Weights of a small image-text matching model.
Model: 15.4M parameters, 64-pixel images, encoder arch fnet, encoder norm layernorm, encoder activation swiglu, encoder moe soft, encoder num experts 16, encoder patch size [4, 4], encoder layers 8, encoder width 192, fusion encoder width 256, fusion encoder layers 8, fusion encoder norm layernorm, fusion encoder activation relu.
Training: muon at rate 0.0015, 7400 steps, batches of 128.
Data: 48750 training examples, 19.4 epochs.
Rows from block 2 of the fusion encoder of a small image-text matching model, named by matrix and row number. Rows with one number belong to one neuron. Each number is 200 + 20 x the weight over its row's rms, rounded and kept within 0 to 999. All counts start at 0.
After each neuron's rows are labels from the 100 texts, of 14976, where the neuron reaches its highest value: "tokens" is the input token at the peak. Only what is clearly more common there than usual is listed. The data: simulated stained blood smears.
# fc1: MLP up (fusion_encoder.blocks.2.mlp.fc1.weight, 1024x256), inputs 128-255
# fc2: MLP down (fusion_encoder.blocks.2.mlp.fc2.weight, 256x1024, transposed), outputs 128-255

fc1.427,189,219,154,193,210,220,196,212,199,191,164,172,195,223,201,213,233,193,206,214,189,217,217,208,202,199,208,201,201,172,213,232,210,178,184,214,210,180,236,184,185,189,209,199,189,184,167,217,196,182,195,197,215,228,217,196,164,223,200,210,234,217,191,207,180,173,190,214,192,188,237,228,192,209,198,223,240,205,192,148,176,179,155,175,196,208,223,208,180,197,186,161,204,189,215,214,204,192,234,217,214,212,180,200,188,191,209,163,177,222,212,215,219,216,166,184,200,175,233,192,202,179,192,186,216,207,191,246
fc2.427,168,240,213,217,210,218,187,170,226,193,212,210,238,186,172,216,201,213,214,197,194,195,240,211,165,231,231,204,192,219,210,206,201,197,197,193,188,218,184,172,228,216,188,179,204,214,201,191,236,214,180,191,212,185,178,226,217,171,233,180,215,199,168,205,220,165,214,194,199,227,215,211,211,204,237,209,185,234,220,209,207,189,159,215,186,199,202,178,209,209,189,224,206,230,222,173,196,192,196,178,213,190,220,209,187,200,198,187,201,243,191,187,190,189,207,226,159,194,173,207,183,218,188,211,197,177,188,179
tokens: "spiky"

fc1.130,190,209,223,260,215,188,196,181,188,220,221,205,207,200,241,166,189,185,209,210,205,196,182,178,173,216,207,207,200,245,225,216,193,209,198,208,185,186,177,233,177,169,176,191,225,190,195,203,189,184,240,197,190,215,177,178,212,192,200,186,196,187,206,202,194,194,197,171,225,225,187,196,185,168,200,196,202,176,172,163,198,188,165,174,223,216,161,200,231,207,169,203,195,189,173,222,192,186,227,187,201,152,236,217,196,219,210,160,205,198,200,199,198,193,175,201,173,169,187,224,200,199,175,174,211,218,238,187
fc2.130,218,184,207,203,206,200,204,215,228,181,206,192,211,214,205,216,182,194,174,193,187,190,220,218,217,180,182,168,212,162,189,183,213,222,195,172,227,213,194,213,209,190,177,164,180,215,230,176,174,205,183,204,199,190,192,186,209,204,179,194,181,201,175,206,195,211,191,219,178,174,191,198,213,214,179,252,204,199,198,238,164,202,218,215,199,183,173,228,189,218,224,185,188,181,175,196,214,240,179,173,236,212,184,171,186,193,180,203,196,217,224,206,184,220,191,208,206,188,220,191,230,218,181,188,213,213,201,186
tokens: "<end>"; "large"; "ovals"; "grains"

fc1.622,207,185,180,203,182,196,192,183,227,217,233,154,226,227,233,205,202,228,199,225,213,217,235,203,156,213,199,179,217,149,215,188,164,187,201,240,218,171,197,191,215,175,188,203,204,229,197,212,192,185,200,227,186,201,207,211,175,228,199,177,233,185,193,159,204,204,194,183,163,214,197,221,238,200,192,187,207,240,194,208,230,217,167,226,226,207,200,200,148,198,180,210,189,200,229,198,172,210,210,203,211,204,192,186,212,198,201,222,194,174,211,204,209,198,185,212,233,217,169,212,231,196,196,177,231,193,237,227
fc2.622,195,206,175,185,181,224,213,193,170,201,212,190,172,173,196,183,197,179,216,205,231,175,199,190,205,214,178,164,180,204,186,184,242,214,181,218,210,168,170,199,180,211,128,233,182,219,190,190,217,184,188,171,195,197,231,200,198,208,181,206,208,233,176,229,180,178,197,218,236,194,212,242,122,176,203,207,171,149,187,202,215,181,219,153,193,219,168,192,234,194,230,193,220,180,221,186,208,213,221,180,215,187,188,197,202,197,189,219,196,223,217,183,181,167,216,202,192,195,195,212,185,192,217,203,185,214,216,182
tokens: "a"

fc1.111,206,170,186,204,219,209,190,143,222,211,213,221,185,177,169,215,194,212,223,213,232,202,197,217,204,212,222,205,223,200,232,192,215,190,200,178,204,250,226,147,157,207,214,189,180,157,222,193,209,217,197,209,191,219,171,181,182,213,223,235,212,209,179,228,222,184,189,207,188,170,171,193,187,201,217,191,192,204,218,185,160,172,199,215,240,225,193,204,216,190,182,189,184,248,212,194,188,205,189,179,215,174,218,239,229,215,231,232,193,185,187,186,172,183,178,225,218,178,221,202,182,224,226,177,183,210,195,204
fc2.111,163,228,215,220,192,212,186,224,223,219,163,182,171,219,210,200,201,206,203,181,179,212,204,195,208,209,188,218,210,233,205,174,185,197,188,204,231,174,218,193,233,188,217,191,201,207,178,205,203,196,189,165,237,201,200,214,240,202,166,182,196,213,171,206,206,197,191,205,222,218,202,211,184,185,191,193,225,242,217,191,219,198,201,176,210,166,198,231,174,207,208,186,207,196,203,206,172,182,185,155,221,208,204,202,229,251,189,192,213,214,213,203,156,253,225,154,207,199,177,196,214,210,188,145,183,204,174,164
tokens: "<end>"

fc1.683,175,233,228,187,222,184,208,199,209,178,178,217,197,214,188,194,175,215,212,230,230,222,206,215,182,193,206,177,198,230,186,247,150,239,198,181,213,203,212,141,221,186,187,180,204,185,197,178,197,223,186,200,209,188,191,187,210,163,225,176,218,188,190,207,219,198,214,195,215,196,197,224,198,175,202,180,190,205,201,175,214,176,194,204,191,173,220,221,194,171,181,183,208,206,224,221,178,177,200,217,198,227,207,228,201,197,174,187,171,187,192,195,234,216,185,200,180,213,191,238,174,147,185,199,182,215,188,214
fc2.683,218,192,194,181,179,199,209,175,167,248,182,195,208,195,134,201,207,193,191,219,172,224,193,176,215,223,197,167,193,216,207,200,205,209,183,204,220,229,214,255,169,205,215,196,199,196,194,226,208,199,195,203,223,190,174,224,182,208,182,211,211,170,269,211,207,214,199,188,204,207,193,189,222,189,221,250,212,225,186,200,178,205,226,208,196,187,212,186,207,210,170,218,204,198,209,207,197,224,152,228,250,185,211,172,207,254,194,196,225,209,169,176,182,168,237,226,220,205,192,204,205,207,199,256,192,204,202,188
tokens: "crescents"

fc1.49,228,155,195,208,187,182,210,204,199,227,205,228,187,224,170,133,202,214,181,198,198,195,240,183,209,198,204,202,157,225,242,211,171,160,175,206,229,184,186,230,232,196,236,226,203,172,191,213,220,190,199,240,217,219,199,206,201,196,197,178,193,177,167,163,172,222,220,223,188,214,177,182,184,219,178,176,190,198,194,212,199,191,200,183,210,244,171,213,199,222,190,214,207,201,222,187,215,204,207,193,195,200,199,187,158,222,176,209,229,215,228,203,166,213,166,204,187,229,216,224,207,163,182,202,197,192,211,217
fc2.49,196,228,204,247,237,222,241,194,172,163,183,247,173,213,201,210,192,191,187,184,225,192,218,216,205,187,207,185,200,167,214,187,185,230,252,187,201,187,214,190,212,185,202,196,200,185,227,198,173,214,216,206,219,171,207,181,222,246,168,211,220,217,188,211,217,190,195,184,183,203,185,187,195,220,172,226,223,212,187,192,194,175,200,176,185,179,197,188,197,195,200,185,182,188,188,188,169,204,238,178,249,209,192,173,205,211,165,174,198,200,217,169,209,207,214,196,201,236,212,194,190,202,234,190,184,214,155,179
tokens: "a"; "large"; "shaped"

fc1.676,221,194,202,183,196,200,237,206,188,160,155,181,219,213,173,209,193,199,219,194,207,184,174,199,204,204,190,231,210,236,187,175,217,184,195,201,211,230,184,181,165,195,218,202,197,207,218,224,164,239,217,216,228,202,159,198,199,230,218,183,188,178,163,232,232,212,179,182,175,234,200,216,196,202,229,176,236,206,215,209,189,197,189,212,218,196,201,192,229,179,203,194,170,232,222,214,174,233,196,194,232,197,228,164,199,217,205,190,215,229,159,228,212,207,196,184,220,165,203,211,200,165,171,209,214,203,188,181
fc2.676,185,210,198,157,197,191,194,195,201,211,245,207,160,209,201,208,208,175,228,197,206,207,213,199,216,168,172,188,179,216,206,205,175,191,225,206,195,222,199,206,181,194,202,224,201,167,195,201,230,168,169,155,189,184,218,203,239,199,199,181,189,189,195,197,172,187,197,194,257,221,180,214,201,168,192,182,187,213,192,199,165,183,232,155,240,177,216,190,185,184,195,183,241,213,188,207,176,182,211,205,179,245,174,237,241,204,204,236,175,184,186,176,198,180,220,227,194,231,201,194,169,210,223,201,169,220,184,213
tokens: "a"

fc1.631,175,190,205,212,229,215,215,178,214,195,208,210,195,186,193,171,175,180,241,218,213,178,190,200,228,191,205,217,202,199,196,167,212,166,207,212,197,209,152,190,228,226,230,190,190,218,220,182,214,187,174,209,227,184,166,204,218,246,190,202,194,228,220,219,159,191,194,201,215,194,161,203,223,205,172,159,204,208,165,228,188,189,260,195,173,207,227,223,198,170,226,189,195,211,192,226,198,186,246,199,219,205,178,176,202,164,168,226,208,212,169,200,206,245,222,170,219,180,218,179,211,187,173,168,172,183,202,168
fc2.631,214,193,223,219,211,202,172,202,182,199,224,178,186,162,181,211,211,219,209,194,225,192,210,175,180,185,197,186,180,204,176,201,204,174,198,218,187,214,188,232,217,173,205,213,222,207,167,199,203,195,211,215,202,192,223,199,225,192,190,233,218,203,200,179,180,178,240,185,197,192,172,203,224,201,232,201,232,192,208,203,186,187,193,174,170,216,216,187,215,179,202,232,178,175,193,217,191,168,203,172,217,189,199,195,229,189,210,214,221,233,180,225,195,269,220,185,198,193,186,215,188,181,232,202,187,182,189,158
tokens: "<end>"; "-"

fc1.490,186,220,209,208,186,186,203,188,195,162,209,193,200,163,184,191,178,214,167,180,183,218,217,190,189,219,225,206,211,234,227,199,220,178,244,197,175,172,233,234,176,240,253,205,188,193,210,191,204,202,217,206,207,192,204,206,188,188,200,178,160,213,195,191,219,171,193,195,217,205,156,183,226,209,241,187,207,181,185,225,154,192,233,186,216,205,223,158,160,224,182,205,181,174,200,211,196,221,236,209,191,171,183,188,212,225,159,175,207,205,179,206,221,209,204,215,195,211,228,210,166,198,208,222,197,217,209,205
fc2.490,171,168,184,235,154,216,219,232,192,192,195,197,217,224,207,169,178,192,209,241,204,172,210,225,219,215,179,182,212,169,217,227,225,213,209,189,212,199,188,190,224,180,192,185,177,239,209,162,186,203,229,217,227,177,204,208,235,204,193,187,220,202,174,194,179,182,203,232,202,159,211,183,190,174,196,214,191,213,190,224,218,191,202,187,191,193,165,204,190,182,215,211,218,218,234,246,206,192,197,181,196,183,206,227,184,182,212,230,236,178,197,223,195,227,177,197,181,208,208,193,218,202,197,197,199,188,192,223
tokens: "cell"

fc1.168,196,222,209,201,209,156,210,186,217,185,219,193,198,219,169,201,198,227,218,214,219,174,220,206,209,191,207,179,210,179,224,178,176,219,218,178,195,224,194,235,208,165,238,162,208,182,202,185,170,187,235,204,191,170,204,201,212,202,207,203,176,224,188,208,234,161,187,202,188,217,199,195,193,235,199,206,228,161,216,185,231,158,226,200,185,157,227,191,188,203,193,166,173,195,204,206,219,181,182,173,178,203,196,210,190,184,166,222,237,238,173,198,197,207,238,192,223,214,222,189,204,198,176,171,171,196,189,204
fc2.168,221,219,158,160,187,210,198,214,222,178,162,197,238,200,151,194,207,208,205,206,189,201,182,175,234,195,170,160,178,213,205,213,222,207,207,189,174,177,222,189,194,259,169,225,194,181,188,206,192,218,202,209,171,217,181,229,168,212,227,192,221,178,183,191,180,228,177,223,178,182,174,202,237,185,195,208,212,218,207,193,199,209,193,192,203,175,191,209,188,186,211,206,231,168,194,190,181,211,184,196,196,225,219,246,217,213,230,226,180,178,199,196,220,179,207,221,219,182,158,203,188,188,230,187,180,202,187,223
tokens: "cell"

fc1.207,200,200,202,179,183,200,198,196,183,195,214,203,209,174,186,187,194,235,173,215,188,209,208,179,202,193,197,212,173,234,235,209,234,208,200,198,206,154,234,200,179,184,211,205,207,201,202,213,208,167,199,208,190,213,216,208,182,193,191,228,194,168,213,244,199,183,216,185,191,202,207,223,224,228,178,211,193,233,235,151,243,234,178,204,174,189,209,192,172,200,181,213,196,164,190,194,181,202,172,207,242,195,228,191,192,162,209,194,193,216,184,186,204,162,191,176,185,208,219,149,203,245,229,191,211,207,181,173
fc2.207,188,216,212,203,221,200,184,205,222,226,162,198,183,232,209,171,148,202,186,179,213,205,196,221,190,192,199,221,230,194,181,222,182,211,228,225,211,210,152,184,207,211,196,198,204,185,208,195,210,221,199,185,194,213,200,173,189,178,182,187,218,254,212,181,168,229,189,222,215,177,236,172,200,178,235,154,211,216,171,197,168,185,202,199,227,227,206,181,225,234,210,205,220,232,200,200,199,192,190,173,173,201,167,205,241,248,199,200,203,211,240,194,179,213,202,189,203,193,167,196,199,198,186,187,175,204,211,218
tokens: "cell"

fc1.446,227,172,198,172,214,198,213,175,214,133,228,194,173,193,219,225,212,182,191,208,219,187,232,190,186,191,236,169,232,223,199,201,177,195,202,206,207,176,194,215,186,187,206,186,218,211,246,204,214,204,207,191,174,201,241,218,159,188,208,159,213,184,222,200,182,198,232,207,220,182,206,192,184,168,195,204,195,202,221,208,219,170,201,219,207,234,195,213,172,231,203,186,233,173,210,194,195,187,219,185,247,207,157,209,165,180,227,198,211,223,183,192,193,245,156,219,184,214,208,180,164,211,214,202,204,216,184,231
fc2.446,195,224,214,224,175,213,193,200,183,184,223,179,219,168,202,186,177,201,183,186,209,189,209,216,212,201,185,187,173,228,185,223,256,212,169,222,224,194,181,168,180,231,207,258,183,213,156,201,209,190,200,201,228,205,169,226,224,228,205,198,241,208,208,223,211,200,200,202,199,202,224,210,156,158,234,165,165,209,199,223,208,164,182,198,162,183,227,199,206,198,229,187,231,219,229,195,225,220,229,187,223,183,200,174,205,188,204,234,222,151,197,161,228,193,197,206,192,197,187,209,214,216,164,197,188,173,236,208
tokens: "spiky"

fc1.498,206,165,165,218,178,230,203,173,174,197,204,194,221,221,202,201,165,180,187,207,171,202,203,182,201,186,198,190,225,201,190,196,207,170,211,215,211,194,212,218,209,213,176,190,199,140,213,200,196,213,211,187,219,222,187,174,190,205,204,196,210,212,216,227,239,195,211,173,207,207,180,229,206,231,192,186,223,205,208,194,166,184,206,246,222,154,182,187,173,220,196,194,190,179,219,177,176,176,207,216,173,185,189,199,195,213,216,179,206,202,180,217,216,211,206,178,171,195,130,196,176,231,207,215,219,203,217,204
fc2.498,183,230,236,199,201,204,197,232,195,193,197,196,196,206,195,190,214,205,249,214,184,205,195,212,201,190,207,174,192,189,231,178,241,201,201,217,174,216,209,209,182,199,170,239,239,208,177,176,158,201,216,226,192,210,190,170,228,169,204,193,202,183,191,189,209,214,237,203,216,180,242,200,172,184,187,218,186,207,169,196,229,166,146,172,221,203,197,219,192,260,204,192,222,225,201,191,223,200,220,205,207,216,213,195,188,242,208,229,197,181,223,178,186,191,201,236,208,212,207,200,190,197,186,187,157,189,233,191
tokens: "spiky"

fc1.501,234,190,236,198,194,190,179,164,186,167,218,210,205,220,218,213,210,185,225,193,208,155,202,215,194,178,183,219,207,192,175,184,171,201,181,258,182,193,167,215,203,162,220,199,202,257,205,191,214,223,195,201,193,201,223,159,181,211,225,174,216,223,205,204,196,155,172,174,196,200,221,209,183,192,184,203,183,221,182,180,204,214,203,183,200,198,220,191,223,206,213,211,222,220,215,195,179,201,207,216,204,228,178,209,172,191,164,183,174,176,201,212,203,188,200,228,213,203,220,185,230,180,208,166,197,208,190,152
fc2.501,201,204,209,215,188,185,243,210,188,185,201,187,205,177,223,212,218,213,184,187,177,193,175,179,190,230,180,161,181,214,224,197,236,200,207,154,210,205,204,206,203,219,154,180,203,170,225,202,181,214,174,203,191,224,221,208,177,215,238,209,183,184,191,203,163,183,180,190,221,187,190,226,207,208,210,201,216,181,210,201,184,188,189,194,217,198,196,172,207,187,201,176,187,196,197,212,177,245,182,240,214,208,207,211,225,227,244,192,193,202,198,191,201,185,207,193,163,195,187,190,199,174,210,215,220,209,163,177
tokens: "<end>"; "-"

fc1.164,240,236,185,199,198,230,193,206,205,205,204,212,204,206,208,200,175,198,206,209,187,168,175,254,206,182,190,175,213,220,229,244,174,177,205,197,178,180,211,182,189,202,180,195,183,189,149,228,218,202,184,172,196,189,192,178,225,209,241,220,199,184,239,196,181,203,228,208,183,193,201,222,177,210,207,223,217,199,207,189,178,209,202,201,233,192,185,199,232,208,200,211,226,198,201,194,216,202,187,217,175,161,205,208,208,173,155,227,252,217,209,199,219,200,195,170,180,184,192,207,168,180,205,162,166,192,215,223
fc2.164,175,173,187,191,206,200,205,159,218,182,186,200,192,226,196,188,199,237,220,217,162,196,191,161,197,240,183,205,212,202,164,209,199,189,175,187,250,222,161,240,220,161,196,214,202,191,211,220,215,198,188,235,178,192,225,231,182,186,172,177,174,214,191,201,214,220,219,214,196,189,225,190,194,175,197,221,215,187,206,206,186,216,191,166,179,194,234,170,177,185,209,228,179,194,194,208,207,236,203,213,176,228,223,210,193,213,241,204,211,160,197,189,223,203,191,175,212,203,198,196,216,195,204,226,247,169,168,219
tokens: "spiky"

fc1.285,213,204,186,229,163,195,214,215,227,186,215,198,208,221,227,227,206,188,192,195,172,163,218,202,164,184,183,188,206,175,186,174,200,213,219,194,211,206,230,148,211,186,215,178,217,208,231,174,191,201,225,191,232,212,182,160,215,212,174,197,227,219,214,195,204,159,229,195,218,193,218,235,203,192,217,190,209,180,208,182,218,219,231,232,220,230,200,233,164,182,215,208,201,235,195,229,173,208,173,188,180,183,199,209,180,168,174,196,176,238,179,201,162,189,183,188,218,179,182,220,177,187,180,188,203,181,209,207
fc2.285,193,235,209,188,178,196,225,207,205,229,203,191,225,181,167,178,140,186,198,188,222,210,174,194,182,178,203,192,201,227,164,214,191,191,199,187,161,215,235,207,178,211,216,204,192,211,211,225,207,204,178,216,173,178,246,210,179,204,174,205,199,219,197,196,192,207,186,206,194,219,201,177,206,155,179,210,187,194,184,200,209,207,166,167,152,191,205,190,190,185,192,172,195,161,227,186,213,217,217,248,185,223,168,240,211,175,200,213,231,177,214,225,203,209,215,216,208,222,195,184,188,219,234,182,191,169,232,174
tokens: "cell"

fc1.100,192,225,172,229,216,220,184,200,150,181,191,187,211,176,185,232,135,206,221,195,193,187,180,199,169,223,188,210,202,203,230,194,214,190,214,198,231,169,151,216,241,182,214,215,193,211,177,224,209,189,209,218,196,201,197,213,235,173,179,204,194,215,165,204,183,209,187,223,236,193,229,211,191,211,196,200,213,177,213,177,199,209,225,217,191,235,188,187,217,192,166,181,205,177,198,216,193,200,203,169,214,208,193,188,219,172,213,199,185,198,202,186,194,243,225,184,176,196,179,207,185,211,173,173,206,221,207,168
fc2.100,203,187,191,242,183,180,213,237,187,226,187,186,172,184,186,164,198,208,220,163,220,229,193,199,187,217,201,160,187,190,191,205,233,187,214,195,183,184,196,208,236,212,246,232,244,206,211,207,178,210,192,190,212,214,199,186,176,172,199,204,212,178,195,208,221,227,196,221,201,218,183,218,226,186,211,200,219,214,154,226,202,158,219,169,221,214,204,245,191,190,216,232,172,152,197,213,204,207,192,158,241,215,209,215,211,182,209,232,233,181,192,194,238,240,231,165,165,196,189,203,245,186,202,184,199,197,202,181
tokens: "<end>"

fc1.236,202,204,186,203,211,224,188,222,212,235,175,226,212,226,175,193,200,204,170,179,190,185,230,183,204,197,230,196,189,205,186,156,178,189,176,173,201,198,194,225,221,214,219,210,175,249,224,188,198,182,179,202,196,241,183,176,176,205,224,216,171,216,186,238,228,197,170,183,223,190,219,253,199,205,237,231,206,193,196,213,231,202,210,169,179,168,172,183,183,174,190,183,211,201,204,185,190,223,228,170,213,230,189,182,205,227,183,204,195,229,207,202,178,169,201,193,213,218,204,191,209,193,212,226,215,211,203,204
fc2.236,188,218,195,186,181,199,202,200,225,188,224,215,227,192,200,236,205,175,182,185,205,188,185,242,221,203,202,201,225,166,220,216,227,193,193,179,231,186,186,155,201,211,194,170,230,194,216,224,197,188,204,234,211,186,226,159,224,243,192,200,210,192,183,191,161,195,197,221,199,218,190,210,217,162,170,195,185,174,206,208,182,172,177,207,230,212,200,217,231,183,223,207,210,232,199,212,225,191,200,255,208,210,228,174,181,170,213,178,200,190,190,191,207,198,191,248,184,143,199,219,186,210,221,166,223,217,194,183
tokens: "spheres"

fc1.319,189,198,187,201,213,180,212,178,229,202,182,162,221,215,175,229,200,164,213,190,209,205,229,195,185,200,201,198,212,196,206,201,155,180,211,210,196,171,243,201,210,238,227,168,199,168,209,187,227,199,149,224,209,187,206,186,189,176,196,183,213,205,233,197,230,187,185,212,167,213,217,170,205,187,204,224,233,168,187,195,233,189,185,221,180,196,182,168,186,200,173,177,193,239,195,202,216,188,169,206,214,209,194,205,207,220,196,190,234,238,179,161,216,194,209,200,178,197,199,200,190,219,214,182,176,247,206,188
fc2.319,244,202,207,163,200,225,213,219,216,196,184,215,209,216,196,196,185,235,200,229,185,201,216,193,219,187,188,179,174,201,178,209,234,213,214,166,183,196,198,229,188,202,191,186,194,206,171,207,205,220,222,196,190,222,205,221,176,215,192,192,198,183,197,192,178,174,191,185,126,171,184,172,204,205,206,198,200,197,225,175,193,209,205,203,215,193,209,202,175,171,177,232,205,153,185,220,197,200,207,199,209,213,184,244,199,218,187,198,204,169,204,218,226,215,213,229,249,191,187,184,231,200,197,186,183,206,199,206
tokens: "cell"

fc1.362,242,207,207,192,197,180,192,220,233,212,242,193,184,200,191,203,248,178,183,218,218,197,183,207,189,185,213,209,213,157,183,213,176,180,195,227,219,166,216,207,187,220,213,194,165,184,227,158,191,236,178,170,194,198,190,182,179,211,204,214,209,200,251,182,240,180,207,195,206,189,234,213,215,196,193,216,193,200,223,162,207,182,191,159,201,186,233,217,221,218,207,211,213,189,171,202,185,216,204,209,168,190,188,198,165,206,215,201,222,218,165,251,200,187,179,181,216,201,192,171,212,199,182,201,189,174,202,184
fc2.362,191,220,202,211,191,234,209,170,187,216,186,219,227,168,181,216,195,198,215,186,203,222,224,216,241,199,219,160,170,233,204,211,228,187,214,183,166,228,196,220,187,225,173,169,201,159,215,186,186,181,216,234,213,226,209,175,194,221,234,187,214,159,186,194,176,220,190,215,178,175,181,224,202,189,217,200,199,217,189,198,212,199,176,207,217,186,207,215,227,223,177,168,236,178,228,230,183,218,171,217,230,235,221,229,192,167,192,214,206,200,210,198,231,191,186,179,199,244,200,181,165,227,211,173,184,189,169,197
tokens: "spiky"

fc1.262,159,167,207,213,241,210,226,170,210,176,198,193,208,208,200,228,185,218,212,194,196,188,188,234,194,244,229,254,175,191,195,189,185,174,212,205,207,198,213,202,196,222,203,195,218,191,209,189,196,208,214,229,211,153,215,187,194,182,186,177,168,190,197,209,202,186,205,207,200,210,242,209,219,165,208,169,235,200,161,167,222,207,195,189,204,184,179,223,190,193,183,172,214,242,173,205,216,225,187,199,193,149,219,217,209,209,179,189,195,233,185,205,207,229,176,195,224,237,187,205,209,193,197,187,215,209,204,188
fc2.262,201,212,201,184,185,215,199,168,252,196,192,212,214,222,242,184,212,201,213,218,211,201,194,173,213,180,180,166,203,184,180,222,210,215,204,200,199,205,233,202,212,215,195,203,243,202,183,195,195,180,201,187,208,218,172,191,215,179,169,199,181,215,183,199,214,217,196,236,176,208,145,190,204,199,198,197,199,233,196,214,200,182,205,217,188,191,199,174,239,165,187,262,193,184,226,224,209,182,187,208,247,215,197,185,193,206,235,197,223,195,181,212,235,183,222,198,236,182,235,221,198,210,155,176,187,200,233,142
tokens: "cell"

fc1.86,227,216,212,194,197,182,178,135,189,192,228,218,189,205,212,191,194,222,176,220,134,165,192,177,202,194,239,214,197,189,195,197,199,165,231,202,200,180,211,227,226,213,186,212,233,203,178,174,194,213,186,192,191,245,219,206,189,153,187,200,171,181,181,236,169,205,182,189,191,206,210,206,226,222,222,222,166,187,222,195,193,186,181,224,201,204,213,172,196,196,215,186,229,224,204,183,203,202,184,191,179,171,183,245,208,211,212,231,147,232,207,225,200,199,173,211,209,185,212,165,232,226,206,205,214,206,224,191
fc2.86,236,226,190,213,206,220,170,232,199,199,202,163,211,191,205,197,192,218,198,130,203,233,237,239,224,218,156,207,198,212,201,231,207,198,174,239,201,200,183,176,167,180,201,171,219,179,172,203,205,202,180,206,219,166,191,197,198,219,176,185,233,213,206,198,196,205,195,213,158,192,151,149,200,204,152,214,150,193,221,243,224,225,227,195,201,187,182,211,203,210,172,239,195,202,202,227,210,205,203,211,187,217,206,165,197,212,211,198,229,189,188,188,207,232,194,208,163,183,171,202,195,184,209,218,216,218,207,186
tokens: "<end>"; "-"

fc1.696,216,200,201,189,222,195,188,213,190,207,213,236,196,227,191,235,211,184,184,198,171,203,174,207,202,211,180,224,180,187,189,207,182,175,192,179,203,218,184,238,216,170,222,180,211,218,214,205,176,192,201,211,229,171,153,228,204,209,210,173,195,221,222,206,238,188,224,223,203,203,210,220,193,244,218,153,234,172,191,151,233,227,217,193,219,226,222,202,228,225,186,174,176,230,196,171,195,196,232,198,202,198,216,181,165,205,195,182,206,195,195,206,209,224,173,178,189,169,215,225,194,165,194,223,188,182,202,187
fc2.696,179,191,209,197,213,208,197,205,213,181,218,195,205,181,177,192,211,216,210,174,185,204,213,210,218,164,211,196,241,174,207,209,225,225,213,226,216,193,210,225,235,226,175,193,210,224,193,215,180,180,202,203,186,231,208,178,193,207,215,204,252,200,215,198,188,190,224,201,180,209,222,218,219,185,201,203,189,255,177,213,186,170,168,206,187,170,179,178,211,178,197,174,183,156,237,235,201,203,192,217,193,214,217,182,243,211,161,190,163,211,212,209,199,165,207,230,193,207,188,189,230,192,224,201,192,206,168,195
tokens: "spheres"; "large"

fc1.244,191,189,221,212,184,203,201,145,226,177,201,193,172,215,233,206,196,197,184,219,214,216,190,209,195,222,175,166,213,192,204,204,212,232,199,190,219,197,186,183,190,214,151,200,198,224,161,225,163,179,204,167,142,176,226,152,220,226,226,204,215,207,199,176,189,228,204,197,159,220,198,233,196,207,190,207,225,208,194,202,210,193,198,197,223,204,160,176,203,182,236,197,209,188,202,224,190,233,225,228,220,202,219,216,165,188,212,209,197,193,198,216,190,206,212,198,173,211,199,182,182,200,184,192,209,207,234,191
fc2.244,206,206,188,200,221,213,208,237,245,186,181,208,228,211,198,182,199,193,216,204,188,178,212,197,199,196,209,194,203,184,203,208,182,174,221,183,201,217,170,159,214,166,153,194,180,179,197,224,200,200,212,216,215,213,221,241,205,202,203,202,197,238,207,241,205,195,174,211,186,166,203,203,187,164,189,205,205,185,184,173,216,173,215,190,186,188,233,176,223,220,198,198,209,192,186,237,201,209,220,183,189,195,204,207,174,201,186,204,225,196,205,216,196,225,182,184,255,220,222,174,203,190,211,239,251,195,212,160
tokens: "spiky"

fc1.662,185,202,199,197,176,215,233,201,251,223,206,174,193,211,186,216,216,203,231,201,184,225,199,236,215,203,226,207,192,204,209,156,147,230,199,214,176,199,198,232,195,199,213,187,208,207,219,203,232,151,211,205,202,201,203,213,207,194,194,198,199,192,235,229,194,242,205,191,215,185,206,204,203,199,213,163,211,200,196,221,213,246,174,182,199,154,184,229,191,207,176,218,181,177,186,171,225,209,209,218,178,212,183,231,167,221,152,231,217,222,199,194,207,212,219,167,192,188,192,213,187,223,158,193,197,210,185,176
fc2.662,198,227,216,192,216,166,185,199,195,192,177,209,224,197,184,155,195,197,187,195,214,168,215,152,194,169,184,155,207,208,207,217,228,199,204,162,218,224,207,203,181,204,148,187,205,213,169,205,195,228,205,212,158,187,189,185,186,203,203,193,180,213,170,219,199,180,179,211,206,235,175,213,216,181,211,226,180,180,149,182,176,169,212,231,191,216,188,190,202,167,197,166,236,213,233,241,188,206,201,203,187,191,230,189,215,168,234,178,208,221,181,190,180,186,228,214,210,187,219,188,160,204,212,234,214,216,200,202
tokens: "crescents"